Weights of a small spectrogram VAE.
Model: 5.54M parameters, log mel input, encoder arch preact_resnet, encoder norm batchnorm, encoder activation gelu, encoder depths [2, 4, 4], decoder norm batchnorm, decoder widths [64, 128, 128, 128].
Training: soap at rate 0.0026, 3000 steps.
Data: 78125 training examples, 2.5 epochs.
Rows from block 3 of the encoder of a small spectrogram VAE, named by matrix and row number. Rows with one number belong to one channel. Each number is 128 + 32 x the weight over its row's rms, rounded and kept within 0 to 255. All counts start at 0.
After each channel's rows are labels from the 100 clips, of 14976, where the channel reaches its highest value: "responds to" is what is common among them. Only what is clearly more common there than usual is listed. The data: struck, bounced, scraped and rolled objects made by modal synthesis. In brackets: how many of the 100.
# convs0: first 3x3 conv (encoder.blocks.3.convs.0.weight, 112x112x3x3, each kernel summed), inputs 0-111
# convs1: second 3x3 conv (encoder.blocks.3.convs.1.weight, 112x112x3x3, transposed, each kernel summed), outputs 0-111

convs0.10 [ 94 114  99 135 157 117 119 157  79 147  98 118 138 158 114 175  94 115  79  62  74  74 158 103 116 133  83  86 133  87 139 135 159 109 127 151 101 120  91 127  66 151 139 141 147 126 107 202  92  95 130 122 150 137 173 167 182  57 168 111 142  90 148 117 152 120 144 150 125 117  79 134 107  67  92 150 160 181 141  69 115  75 122 122 100 105 103  58 126 161  83 130 143 127  87 153 174  98  97 135 109 188 148 112  96 118  72 151  99 115 166 129]
convs1.10 [ 99 151  66  88 215 116  78  96 110 163 129 160 122 110 137 130 108 136  91 115  71  94 119 113  71 122  97  89 149 109 113  98  99  87 134 124 157 103  86 153 160 145 104 161 127  87 122 148 159 124 114 194 131 136 185 104 173 185 116 136 127 116  93 141 130 203 115  80 117 128 150 109  56  92  87  80 117 114 162 176 146 117 131 105  81 102  85 108  80 172 132 101 114 150 146 111 123  89  96  93 102 101  86 102  95  69 136 164 106 150 113 102]
responds to: hard striker (95); steel-like damping (46)

convs0.62 [ 82 152  93 126 176 109  79 143 136 173 120 141 136 123 105 139 146  91 119 141 117 153 136  99 101 140 124 147  87 152 109 125  53 139  57 144  74 167 147 103 147 160 171 166  82 122 141 157 118 124  92 139 145 115 131 155 106 110 143 136 118 139  60  70  81 160 117 172 128 134 147 100  80 180 177 109 134 117 105 195 124 112 149 111 105 105 106 152  47  59  66  96 153  93 154 140 122 102 152 181  71 142  82 104 131 124 188  99  92 159 126 127]
convs1.62 [150 145 168 181 140 113 165 116 154  91 148 108  73 114 132 142 113 152 123  40 110 182  97  92 142  74 125 113 130  36 171 119 141 107 154 130 116 144  42 145  84  86 131 134 145 146 112 161  84 141 149 151  78 145 118 139 136 154  81 128  67 130 132 141 115  79 151 159 122 139 147  88 177 148 163 107 121 128 142  76 142 143  88 112 136 142 126 121  50 138 174 142 128 127 111  59  82 149 201 101 127 159 120 131 181 133 130 140 146 131 112  80]
responds to: mains hum (46)

convs0.105 [152 112 132  78 144 154 114 147 135 169 126 159 137 187  64 175 140 168 163 125 110  77 153 109 195 154 114 123 107  84 165 113 124 103 104 119 134  93 155  69 172  97 108 181 194 108 136  85 137 101 137 173 156 139 157 100 125 167 169 118  77  99 109 102 162 126 138 169 108 163 128 178 111 141 104 161 110  97  76 130  68 151 118 144 109 151 179  65  87 128  70 126  46 124 137 154 112  98  79 118 133 128  88 109 128 105 132 192 125 119 120 126]
convs1.105 [127 152 139  97 125 111 156 134 154 133 119 108 144  98 178  97 105 102  98 110 152 106 130  99 159 177 130 219 109 147  83  78 139 145 183 151 164 172 140 137 122 138 171 134  84  94  80 145 108 135 110 113 171 122 152 143  72 140 156 170 146 177 136 141 154 122 148  98  94 205  84 127 127 126 123 126  98 101 161 169 176  93 127 103  79 138  89 144 190 116 172  80 163 192 191 187 147 137  83 178 144 129 105 106 131  94 121 190 144 111 136 114]
responds to: repeated hits (48); mains hum (34)

convs0.47 [113 121  76 141 110 185 130 107 106 177 120  96 136 109 144 106 147 113  97  95  89 123 129 104 142 123 190  91  95 152 105 137 142 119 127  43 151  62 102 112 144 168 108 107 135 152 131 105  94 170 122 128 153 106 204 105 154 182  96 146  82 184 113  92  67 167 117 110 167 143 119  93 134  64 190  99 143 145 168 199 121  90 157 160 135 112 170 133 144 176 103 134 126  68 129 124 139 122 150  86 170  91 133  79 100 113 111  91 128 124 103 175]
convs1.47 [121  74 173 156 172 125 102 110  96 138 116 113 140 154  86 150 176  65 152 110 121  31  85 143 132 114 102 163 116 189 105  94 129 136 107 154 140 156 180  74 138 153 153 107 137 124  81 114 127  74  92 132 116 130 125 137 134 133 120 137 154  90 144 113 150 154 172 129 180 107 171  94  80 113 111 126 111 100 196  94 136 120 126 169 117  88 174 187 113  54 157 103 134 108 138 113 163 128  95 136  65 144 159 104 125 156 172 124  88 160 204 142]
responds to: steel-like damping (45); clipping (27); text has "clipped" (27)

convs0.40 [142  84 154  90 148 136  80 137  83  57  82 130  89  66 137 148  84  92  74 150  95 114 102 147 131 138  77 125  96 201 120 133 116  81 114 101 142 153  87 115 107 115  80 105 142  86 101 164 115 162 138  93 162 141 133 112 162 133  67 103  89 169 156 135 136 139 140  88 117 137 157 111 149 139 157 106 134  62 113 153  82 108  82 127 153 119 126 132 190 135 122 167 132 162 139 132  87  36 181 155 108  90 150  68 114 105 162 162  93 152 125 136]
convs1.40 [137 151  71 139 136  94 137  80 161 134 133  76 164 142 129 106 100 137 113 125 102 146  86 118 109 118 172 152 100  73  73  82  94 165  95 205  97  82 167 139 142 112 124 135 125 102 116 108 150 116 114 110  73  60  83 111 147  97  88 117 145  92 176  74 130 180 125 107 146 149 135 131 105  82 122 114 115 118 164 117 114  72 140 123 110  87  90 135  84 175  82 106 127 141 101 104 122 132 122  97 142 196  76  71 136 179 114 121  85 121 196 187]
responds to: mains hum (74)

convs0.6 [148 140 133 109 126 118 131 127  93 122 104 105 129 135 122 159 119 132 122 109 100  76 131 106 197 133 139 182 131  86 130 146 138 106 130 117 122  96 127 153 152 157 151 152  69 202  86 142 144 135 196 177  79 191 131 131 175  88 109 116  79 130 148 124 169 100 168 170  76  84 109 130 141 123 133 133  57  90 166  94 153 148 111 103 143 142 102 110  55  62 118 156 142  97 160  63 181 132 150 124 100 152 109  98 144 104 196  89 134 195 148  98]
convs1.6 [168 100 127 140 124  96  66 138 112 161 100  80  68 126 128 166 130 152  74  85 134 228 107  80 133 109  63  87  81 124 128 117 103  89 102  98 148 109 161  90 188 105 142 114 185 102 123 164 108 146 100  98  86 122  99  98  52 109 138 114 154 168 177 114 156 112  93 127  87 125 154 143 189 160  84 123 159 146 127 138  90 125 114  68 153 110 114 184 175 142 120 133 142 120 143 128  99 138 115 162  96 135 172 163 168 116 103 101 150  87 127 133]
responds to: hard striker (77); steel-like damping (35)

convs0.27 [147 165 145 163  82 119 122 117  74 106 113  86 104 129 123 103 133  49 148 195 160 120 142  90  86 123 178  92 119 186 164 127  91 137 165 197 123 126 141 112 126 170 139 122 131 185 204 136 132 115 146 174 113 109  79 159  85 145 153 130 159 125 132 178 111 102 150  84 142 115  93 104 197 100  92 123 116 139 149 151  87 168 158 116 158 131  97 104 129 106 175 136 193 102  88 109 164 154 138 187 118 120  79 147 125  53 145 103 128 142 127 160]
convs1.27 [133 122  91 116 118 150 162 107 147 152 189 195 139  93 142 127 133 175 125 117 173 133 133 131 131 145  38 146 179 123 136  95 156 161 110 138 164 109  54 143 117  70 102 142  80 154 151  97 131 136  90 111 127 169  81 123 106 131 107  90  81 129 148  83 200 101 163 153 132  95 125 166  64  94 146 116 125 170  80 143 160 130 167 115  86 142 136 109  91  90  75 138 123 180 141 174 157  73  79 114 158 149 190 118 135 178 137 129 102 105 111 136]
responds to: steel-like damping (65); repeated hits (51)

convs0.66 [196 101  94 115 162 163 172 146  93 109  84 134 122  98 132 199 121  78 163 110 126  65 138 108 101 122  94 110 158 131 124 104 168 115 138  86 122 139 108  94 172 171 141 192 138 113 154 140 118  76 137 107 116 123 120 168  87  90 123 134 102  97 137  63  99  65 116 160 102 116 148 137 140 119  92  79 121 156 122 123  96 124  42 115  63 132  71  82 162 165 119  88 149  83 156 100 120 110  88 123  92  84 196 115 100  97 107 117  87 124 125 132]
convs1.66 [ 62 178  85 139 117 110 108 166 169 111 213  62 156 136 128 126 101  95 147  93 144 101 159  79  94 180 146 162 190 136 117 170 140 168 149 101 112 118 145 129  99 146 106 144  75 129 122 125 122 123 161  83 116 131 121 125 158 157 139 116  79 148  98   8 142  84  86 120 109 158 137  48 113 121 102 127 139  97 153 167 145 117 103 170 101 127 107 135 178 111 157 117 151 142 130 141 129 120  72 151 131 125  64 117 109 121 131 150  81 158  92 106]
responds to: hard striker (92); small (62); shape: clamped rod (33)

convs0.13 [ 85  78  98  70 188 106  82 173  89 124 131  79  98 178  75 133  92  90 112 110 134 123 144 115 121 115 130 172 160 101 213 149 143 147 175  94 142  92 101 155  30 166 120 129 150 146 102 166 104  99 143 121 117 157 181 156 124  66 114 140 164  95 101 125  92 138 153 125 158 122  75 139 106  95 111 130 189 133 108 151  87  54 105  78  93 151 113 129 114 189 138 112 112  87 149 148 176 101 116 137 129 137  99 128 148 128 119 153 105 129 134 116]
convs1.13 [108  91  19 128 183 103 120 156  74 134 118 107 171 138 160 112 145 110 147 133 122 108 130 113  90 116  85 106 109 173 127 146 142 124  72 110 152 140  40  70 134 167 169 193 128 124 125 118 131 132 118 124 121 143 138  67  96 132 101  86  82 121 129 132 131 133  80  63  97 111 113 110 132 115  90 108 110  97 113 131 120 149 167 112  74  35 109 122 148 162 115 207 105 122 142 128 104  63  87 120 144 125 120  99  98  74 119 146  90 136 118 117]
responds to: hard striker (93); steel-like damping (55)

convs0.57 [ 92 149 146  83 107 146 149 135 130  77 165 120 153 119 118 150 111  92 121 142 114  84 128 114 107 123 149  75 147  90 176 124 123  85 110  73 159  84 147 117  89 167  97 159 116 130 114 120 146 123 178 160 155 180 105  80  81 128 141 104 145 141 127  76  71 123 100 181  79 171 145 126 134 188 142 154  99 124 187 166 135 138 206  99 125  68 100 144 157  97 112 129 105 110  88 164 183 134 118 115 136 182  96  74 193 174 135 129 133 187 159  91]
convs1.57 [162 121  82 147 149 133 182 115 155 150  94 172 129 128 121 111 130 186 172 181 133 107  98 136 116 136  98 109  27 122 114 178  63  98 111 117 113 106  60 157 104  85 104  78 122 140 160 130  99 184 161 181 198 113 123 170 125 164  83 132 188 134  88 103 152 106 134 125 136  94 168 106 114 114 151 111 172 150 186 128 107 156  78 178 108 100 151 117  84 129  90 140 119 105 136 129 154 122 150  80 142 148 167 191 110 125 120  98 133  94 126 102]
responds to: mains hum (67)

convs0.3 [ 92 113 129  85 129  92 147  80 129 139 175 155 152 145  80 123 103  34 154 112 134 132  74 125 138 129 160  94  67 137 140 128  86 133 133 163  83 117 144  86 127 158 149 132 163 121 125  99 130  64 163 117 160 141 164 120 155 113 131 119 153 161 112 171 138 139 118 146 109 155 123 111 131 157 110 109  52 146 163 112 165 158 191 245 152 117 109 132 144 118 137 185 109 119 164 131 122 103 180 108  97 126  95  64 137 168 129  56 116  75 139 106]
convs1.3 [132  81 149 138  74  80 126  84 156 119  58 171 121 140 134 118  91 143 161 143 136 143 175 160 130 116 152 102  93 116 104  95 108 125 160  94 171 122 143 131  70 136  84 131 109 126  48 151 146 143 149 148 104 122  95 192 105 177 136 213 126 104 129 192 152  99 172 152 137 140  89 112 120 143  96 133 149 123  63 154  93 157 116  65 118 138 155 135  96 125  93 130  84 169 133  87  95 200 111 149 164 126 124 135  96 114 128  52 157 179 119 129]
responds to: hard striker (76); steel-like damping (39)

convs0.29 [177 150  65 161 119 108  84 121 130  95 149 163  81 125  77 106  78  87 113  98 143 104 178 126 111 146 149 150 165 126 156 156 191  79 143 158 112 148  80 102 116 121 128 103 138 110  79 195 175 131  68 101  84 122 104 131 113  85 135 168 181  60 149  90 161 130 119 115 117 145 115  85 127 133 135 138 130  85 142 162 160 148 102  75 142 131 122  77 109  89 102 165 129 189  99 166 162  72 136 110 118  89  79 135 113 112 117 106 126 134  47 135]
convs1.29 [137 129 157 124 169  89 126  94 155 162 141 113 150 121 111 110 172 119 160 109  95 100  85  72 137 167 152 154 143 128  81  67 120 146 120  70 148  90 123 149 139 112 158 182  97 162 137  81 115  82 200 196 142 126 137 118 137 135 148  95  88 170 163 113 194 162 154 135  98 152 174 142 133 150 129  95  91 183 100 170  97  86 204 147  81 150  99 136 129 157 158 131 150 115 130 133  71 137 157 155 160 113  76 117  98  77 125 180 171  98 108 164]
responds to: mains hum (32)

convs0.17 [116 156 137 125 163 117 145 120 155 119 110  73  94 157 118 138 107 122 105 108 122 178 131 132 164 116  91 154 130 242 117 103 115 127 107 124 135 111 114 166 150  78 142 107 138 131 152  82 148 111 135 142 119  83 119  85  56 109 151 170 147 140  93 178 186  58  97 159  67 140  68 167 201 127 106  67 130 136 118 172 159 127 181 136 127 119 143  93 130 124 125 123  66 118  68  92 169 158 130 134  72 144 142 150 153 149  99 121 148 169  85 104]
convs1.17 [149 107  85 131 168 115  64 122  85 149 192 160 158 149 102 125 143 117 109 112 138 145 101  98 166  94 139 109  72 115 111 177 102 150 128 134 141 136 113  79 141 159 188 152 158 120  84 196 133 127 122 143 127 122 165 149 196 167 157  83 159  77 127 107  96 181 163 144 121 108 151 137  82 139  99 203 144 114 147 103  54 146 129 124 176  98  96 189 138 162 117 125 159 123 158 180  99 120 124 140 189  80 100  78  97  93 130 148 160  97 106  98]
responds to: repeated hits (53); steel-like damping (40)

convs0.87 [ 87 163  95 126 126 109 102 110  83 193 102  80 121 115 171  84 136  85 134 126 151  45 135 147 123 138 168 136 136 103 130 132  17  65 113 151 108 143 127 154 110 127 152 128 131 143  57 133 120 117 129 112 139 137 153 128 111 131 154 104 128 107 118 148 180 143 167 134 160 141  91 144  63 146  89 136  84  44 174 191 128 122 110  89 135  95 167 143 104 116 113  97 103 155 110 194 148 133 151 100 176 141  95  97 156 184 108 110 151 115  86 100]
convs1.87 [162 123 165  91 154  93 105 131 132 159  81 141  94 118 135 167 177 151 120 126  98 141  82 164 234 113 150 134  95 118 179 130 107 100  76 153 186 131  66 178 128 113  90 135 122  95 163 165 134 177 124  80 111 151 114 121 125 107 102 139 147 167 119 237 155 161 140 153 140 154 155 143 142 118 106 123 138 166 172 100  93 130  71 109  81 128 105 103 118 141 140 149 132 144 133  87 123 192 140 121 113 145 188 139 146  93 161  98 178 137 150 175]
responds to: bouncing (48)

convs0.42 [129 117 130 131 155 108 113  87 131  89 122 198  94 110  97 101 145 180 169 158 124 143 118 180 164 133 149 147 103  86 142 148  98 187  56 123 143 114  98 123 136 115 138 123 142 120 114 109 135 126 108 112  87 181 114 126 106 122  93  73 145  85 106 174 118 139 148 139 117 176 184 132  89 175 143 170 108  11 180 107 202 129 119 189 174 155 180 128 154 120 133 119 111 105 126 146 154  91 148  76 122 188 123 148 138 155  94  95 100 122  86 112]
convs1.42 [150 122 107  94 109 118  86 133 144 142  44  99 147 141 134 115  81 104 135 148 165 192 148 107  60 134 133 126 143 135 132 160 157  71 144 118 129 133 151 100 113 142 113 117 145 128 140 144  88 173 156 120 149 101 112 159 120 141 153 164 117 108 129 166 135 135  73 181 170 127  75 164 191 109  67  47  87 165 105 137 124 133 125  75 145 140 124 126 140 125 100 197  70 144 163  95 124 163 163 189 161 126 135 165 107 165 122 190 185  80 172 101]
responds to: mains hum (31)

convs0.98 [120 125 184  91 176  89 145 108 124 144 105 192 126 105 124 137 146 143 150 112 174  99 157 145 106 126 132  80 145 111 135  79 148 204  92 172 110 154 144 148 152 115 167 171 101 135 154  67  43 104 128 132 165 120 110 173  95 126 117 162 112 121 135 101  92 144 195 110 153 101 137 112  56  65  79 123 185  99 124  89 151 168 116 163  91 140 105  73 202 127 158 114  75  97 112 123 159 129 131  97 159  89 139 111 179 124 101 110 150 131 123 120]
convs1.98 [111 131  97 138  69 152 115 160 136 187 127  66 173 145 183 140 147 131 124 151 118 163 186 182 186 138 118 183 118 104  84 152 176 117 184  89 124 136 130  95  89 148 178  97 171 128 120 107 141 165 139 109  96 129  86 168 100 129 120 155 120 142 124 204 129 180  41 108 146 168 138 133 107 178 152  80  96 139 143 145 141 108 118 149  94 120 112 129 176 132 151 172 161 157 143 160 152  54 148 171 124 163  77 148 123 152 150 129 118 125 160  88]
responds to: clipping (34); text has "clipped" (34)

convs0.103 [134  49 108 131 116 131 167  82 117 146  96 138 166  71  92 200 159 100 155 127 121  83 139  75 100 130 144  68 196 125 140 140 148 127  89  63 138 119 131 104 141 154 154 137 140  91 117 146 145  73 155 128 127  93 116 104  81 100 119  83 110  99  81  86 141 135 110 141 148 157 154  85 127 102  65 180  35 166 165 140 148 155 100 147 187 106 114 103 168 112 127 139 124 144 140 204  99 109  75 107 130 148 124 105 105 154  86 147 124 124 122 149]
convs1.103 [100 106 111 111 167 128 127 152 110 123 126 157 109 172 160 158 126 128 179  54 127 144 168  88 182  97  81 153 118 155 146 141 129 157 135  81 114 113 106 111 164 127 109 138 109 145 136 100 134  74 138  65 188 179 123  92 151  93  88 179 101  90 116  93 156 103 112 141  94 134  95 134 198  81 130 117 125 149 179 165 244  70 149  92 126 125 104 104 124 135 100 124 169 116 124 170 154  84 118 154 179 142  52 165 127 140 132 146 137 115 127 116]
responds to: clipping (51); text has "clipped" (51)

convs0.95 [125 119 102 153 136 176 135 128 173 158 131  86 109 126  94 155 111 161  81  76 120 181 133 100  92 108 140 131 120 173 141 179 112  69 118 171 100 105 135 133 157 188  92  85 110 144 156 125 178 102  83 109 113 179 127 154 121 139 151 115 124  39 146  60 125 115 104 174 114  91 141  88  86 134 155 151 153  69 145 178 160 198 160 154 137  93 167 145 118 142  87 147 121 109 158 145 168  91 131 161  92 125  92 140  81 104 122 141  70 100 188 121]
convs1.95 [162 127 148 152 105 112 131 149 111 111 118 165 172 151 119 106 131  96 146 180 135 132  61 126 105 173 181 141  93  89 110  96 130 195 135  84 111 145 110 191 100 171 174 161 104 129  68 121 112 123 130 180  96 120 146 122 165 149 188 179 172 147 160 169 119 171 201  76 144  95 105 114 105 146 136 131 133 109  84 170 108 146 180 128 102 173 118  82 167 116 146 129  82 155  95 101 206 115 158 107 154 122 123 133 150 126 187 145 112 172  98 165]
responds to: clamped rod (31)

convs0.76 [ 79 133 142 153 172 121 111 113 156 105  74 163  79 103  75 118 144 170 154 174 120 136 144 101  79 133 160  88 111 196 178  85 132 201 138 109 137 138 121 126 119 198 154 100 130 162  70 159 117  56 101 102  72 101  63 133 116 109  96 112 131  83 184 121 122 119 160 147 107 109 126 133 170  63 167 168 137  72 151 150 117 152 142 170 136 108 100  94 186  78 172 141 129 121  84  90 111 143 113 131 147 133 142 138 138  95  92 120 162 146 134 122]
convs1.76 [108  66 108  96  88 119 160  99 173 107 171  95 166 147 158 130 160 130 156 161 110 157  98 106 129 116 134 174 142 124 107 112 142  76 117 207 121 116 117  65 128  62 157 102 151 150 160  85  73 139 132 111 121 131 144  95 128 152 145 194 108 142  94 130 171 187 104  72 118 178 177  99 177 197  96 107 161 126  63 107 119  97 136  96 130 194 112 126  95 166 134 112 120 126 150 209 157 154 121 150 105 120  78 113 115 131 121 111 127  93 109 113]
responds to: steel-like damping (57); clipping (27); text has "clipped" (27)

convs0.41 [103  57 120 181 176 131 119  98 112 172 135 140 140 120 125  98 151  81  93 102 121  63 152 123 131 143 124 133 145 108 138 111 160 138 106 110  92 102 163  99 100 139 166 150 157  69  87 104  86 142 107 141  84 160 163 142  88 159 148  51 125 122  69 113 115  88 114 103 120 148 145 128  92 127 126 185 102  95 171 178  93 194 152 134 122 125 148  74 150 152 100 151 152 150 127 124 112 106 133  75  78 168 149 100  57 182 158 157 111 157  63 178]
convs1.41 [100 163 158 175 101  88 156 124 115 153  92  95 146 142 141 114 178 210 181 119  89 152 123 188 120 156 164 108 118 183 141  89 153 127 172 180 115 156  51 119 175 105 121 121  95 122 160 124 150 172 121 111 109 105 164 148 103 146 131 104 105 118 100 108 129 143  76 159 134 188 144 136 123 112  90  47 124 180 153 132 142 121  80 148  90 130 142 180  88 154 170  89  97 168 122 180 152  59 122 140 154 133  87 149 137  75 124 141 155 155 151 114]
responds to: mains hum (28)

convs0.80 [118 132 119 228 153 124  90 139 104 125 128 172 133 115 143 105 117 172 119 111 132 135 154 129 178 112  98 152  65 163 124  80 153 171 134 116 159  74 146  91 105  62  98  97 110  79 154 161 143 120  86 157 148 112  81 139 104 125 128 167 111 142 136 193 170  70 177 124  74 160 156 152  92 150 123 125 128 119 112 145 168 133 146  64 124 156 162 147 119  62 112  94 200 175  81  90 130  97 120 123 145  93 158 141  92 140 156 124 117 142  63  98]
convs1.80 [104 102 125  89 146 181  84 113 110 137 120 104 121 125 165 105 157 154  76  94 162 174 193 146 119 121  71  96 146 123 119 125 107 118 114  97 116 167  86 128 189 132 121 142 176 163 110 105  93 143 140  67 133 147 171  89 122 140  99 128 127 115  51 138 108 187  73 129 204 110 167  79 145 136 123 147  79 156  95  69 135 111 172 119 120 139  84 164 152 194 146 145  81 140 162 181 159 164 109 119 147 110 130 102 125 111  80 172 151 175 163 146]
responds to: steel-like damping (73); repeated hits (51)

convs0.31 [104 147 148 153 124  84 103 149 119 140 111  78 145 121 158 127 150  76 106 105 116  94  88 125 121 141 140 101 146  95 152 103 128 102 115 131 163  39 160  99 112 173 106 174 159 139 124  91 101 102 101 163 113 176 100 135 168 167 157  69  90  94  73 136 176 158 136 136 157  43 126 115  96  94 147 171  93 148 167 145 184 152 215  94 163 127 170  87 118  68 141  96 136 115 166 130 137 137 105 150 133 119 172 122 116 152 110  82 146  84 127 193]
convs1.31 [138  98 149 139 133 142 124 122 139 112  55 156  97 128 185 130 114 173  95 125 156 126 118 190  87  73 144 125 127 161 143 153 116 134 132 102 138 148  31 198 145  77 130 105 150 132 108 164 102 127 169 106 180 121 115 137 136 142 129 184 124 117 128 176 135 106 156 130 176 161 140 188 139 139 204  79 179 105 143 155 128  92  99 139 108 136 164 136  69 171  87 135 121  60 112 149 181  93 186  96  85 174 121 147 141 168 167 130 104 142 136 124]
responds to: mains hum (37); shape: clamped rod (29)

convs0.88 [ 46 135 120 147 173 128 109  97  47 152  91 120 148 156 165 171 141  69  98 108 103 128 150  73 140  90 119 138 100 180 129  91 134 104 171 103  78  77 153 139 126 103  86 103 114  83 133 137 142 117 118 173 128 112 173 100 111 168 136  91 106 101 157 149 131 160 150 130  96 119 145 119 145 102 123 163 153 107 146 149 102  64 216 161 130 119 150 127  58 181  92 142 122 148 102 150 108 118 133 189 178 104  89  52 132 148 137 141 129 104 126 176]
convs1.88 [ 94  84  74 151  75 166  81  89 120 128 138 154 115 141 112 122  93 112 101  54 143 106 129 205 121 172  80 127 141 141 123 107 101 165 131 111 196 108  74 117 138 134 181 130 128 136 110  97 118 103 156 124 157 120 140 135 167 110 133 148 152 128 149 114 150 116 116  98 253 138 100 170 109  78 101 108 187 122  91 144 169 166 164  97 157  90 141 147 150  68 121 126 110 142 130 118  97  65 144 139  79 150 146 175 104 119 161  92 145 127 153  83]
responds to: steel-like damping (48)

convs0.79 [115 167 101 103 137 161 129 107  79 159  91 103 168 169 174 142 119 117 133 153 129  85 127 108 105 118 124 118  74 143 205  94 157 107 191  93  89 113 126  84 174  95 188 132 114 149 114 143  99 172 172 117 111 126 163  97 126  93 109 198 105  36 132  90 123  90 158 114  69  76 116 170  89 100 101 127 122 152 113 158  64 126 119 134 116  65  90 168 136 143 148 132 126  97 142 104 117 181 125  97 128  92 132  91 158 118 122 176 113 185 125 133]
convs1.79 [ 97 138 130 161 169 133 158 133 113 156 145 125 117 113 109 105 176 138  78  80 160 117 135  76 156 176  63 168 123 144 152 112 105 101 104 202 111 137 171 136  92  74 109 119  89  93 150 122 100 130  90 128 170 184 105  99 104 153 130  75 150 139 157  60  86 158  78 122  98 156 150  70 146 112 172 123 147 107 153  54 143 103 139 125 155  62 133 152  66 116 113 114  84 130 154 177 124 139 106  85  68 189 130 106 141 119 131 159 112 139 165 110]
responds to: clamped rod (33)

convs0.48 [ 94 138 114 160 193  86 172  72 116  99  87 114 144  72 118  89  93 139 173  72 156 116 161  84 148  88 140 162 111 142 115  82 169 104 182 143  99 134 178  70 145 174 153  98 133 106  78  82 136  99 125  62 165 126  96 159 160 150 131 158 133 153 140 121 155 148  84 118 141 104 129 139  92 163  97 125 108 159  82 174 139 100 180 159  55 103  93 130 116 141  95 173  95 137 141  69 131 105  83  93 130 128 129 127 119 121 132  94 105  81 177 111]
convs1.48 [144 110 146 112  79 124 103 114 140 120 166 144 107 201 102 184 155 140 120 142 127 149 148 157 162  93  89 102 137  88 154 136  86 144 121 131  54 115 157 152 131 133 108 152 109 150 157 155 129 133  58  88 135  92 104 130 143  89  93  64 150 114  83 148 115  66 104 162  57 104 141  94 180  70 106 157 101 167 150 101 133 121 164 100 138 130 134 154 153  65 152  73 143 125 115 160 172 198 180 153 116 105 161 110 141 164 147 153  59 149 158 157]
responds to: hard striker (84); steel-like damping (37)

convs0.89 [ 88 151 130 133 156 147 138 102 150 116  74 140 168  66 151 166  92 146 156 136 119 147 130 182  91 107  92  68 120 134 154 131 159 122 121 107  87 132 129 163 132 161 147 103 158 161 220 150  71 143 145  81 122 158 132 171 128 112 156  98 106 141 124 110  69 169  95 132 116  96 171 122  98 114 112 160 137 159 110 127 182 202 141 131 114 103  74 110 150  58 123 148 124 140  66 158 107 179  94  74 134  84 137  80 168 139  70 112  97 130  84 103]
convs1.89 [139 160 104 119 112 105 169 120 130  96 149 139 127 209 123 146 114 150 145 123 165 120 167  97 101  90 138 159 138  94 129 176 103 113 104 191  26 106 159 121 139  82 134 113 137 220 126 111 126 147 140  70 112 109 165 111 133 128 120  25 115 114 114  79 141 155 108 108 130  84 119 141  99 180 169 107 110  81 151 146 132 134 125 179 175 143 102 145 100 161 156 117 138 148  72 116  77 134  53 100  82 144 133 102 138 131 162 156 122 111 128 167]
responds to: hard striker (82); string (50); material: steel (38)

convs0.12 [186  99 135 164 156 143 111 111 131 104 111  99 106 141 165 124 125 121 119 114 119  96 147  62 120 107  69  94 147  98 166 151 167 163 132 123 137 101 146  92  80 154 155 156 133 130 129 170 131  60 148 102 109  90 178 131  92  65 121 125 141 143  95 134 134  77 190 152 117 101 114  82 137 145 103 104 132 118 129 182  78 117  12 171  71 165 103 110 164 142 129  91 134  57 195 131 157  80 145 130 131 112 122 119 114 137 104 127  75  88 101 114]
convs1.12 [ 76 110  84 150 138 159 110 139  86 129  97  94 214 145  94  89 116 100 118 133 115  76 117  65 113 115 130 128 158 103 124 127  94  83 107 106 142 131  77 128 186 156 105 153  85  88 132  81 101  98  99 110  59 131 104 100 111 215 162  86 117 110 127  94 122 115 126 112  98 131 101 129 139 117  52 136 124 140  81 138 102 108 152 118 118  81  95 109 163 104 126 116 126 175  63 134  96  93 153 129 133  94 142  85 103  86  67  99 165 103  66 157]
responds to: steel-like damping (37); white noise (28)

convs0.107 [124 126 116 126 116 121 150 148 149 137 163 165  81 124 106 129  89  81 164 140 124 188  93 154 137 173 111 163 147 102 170 146 119 119 114  93 182  92 170 111 151 176 131 153  95  70 167 107 118 145 162 162  83  96 111 164 122 122  74 178 161 126 148 155 125 116 158 102 124 176 174 121  54 124 126  71  94 133 178 107 120 131 159 126 138 185 144  75 153  92 119  83 167  95  73 102 158  82 151  94 205 173 138 108 132 173 134 148 115 156  68 116]
convs1.107 [157 124 141 164 191 163  67  89 128 156  83  85 114 129 119 156 176 170 117 152 172 115 143  94 142  55  76 111 127 128 153 143  73 202 120 148 102 106 136 128 142 158 138  93 174 139 110 120  94 156 157 156 156 149 150 153 162 141 156 143 115 125 130 159  82 189  63 146  75 121 147  99 206 110 169 141 128 137  96 117 173 127  83 134 158  77  93 156 112 154 144 161 132  85 123 126 143 144 105 169  70 111  96 123 117  83  97  91 154  78 144  98]
responds to: clipping (31); text has "clipped" (31)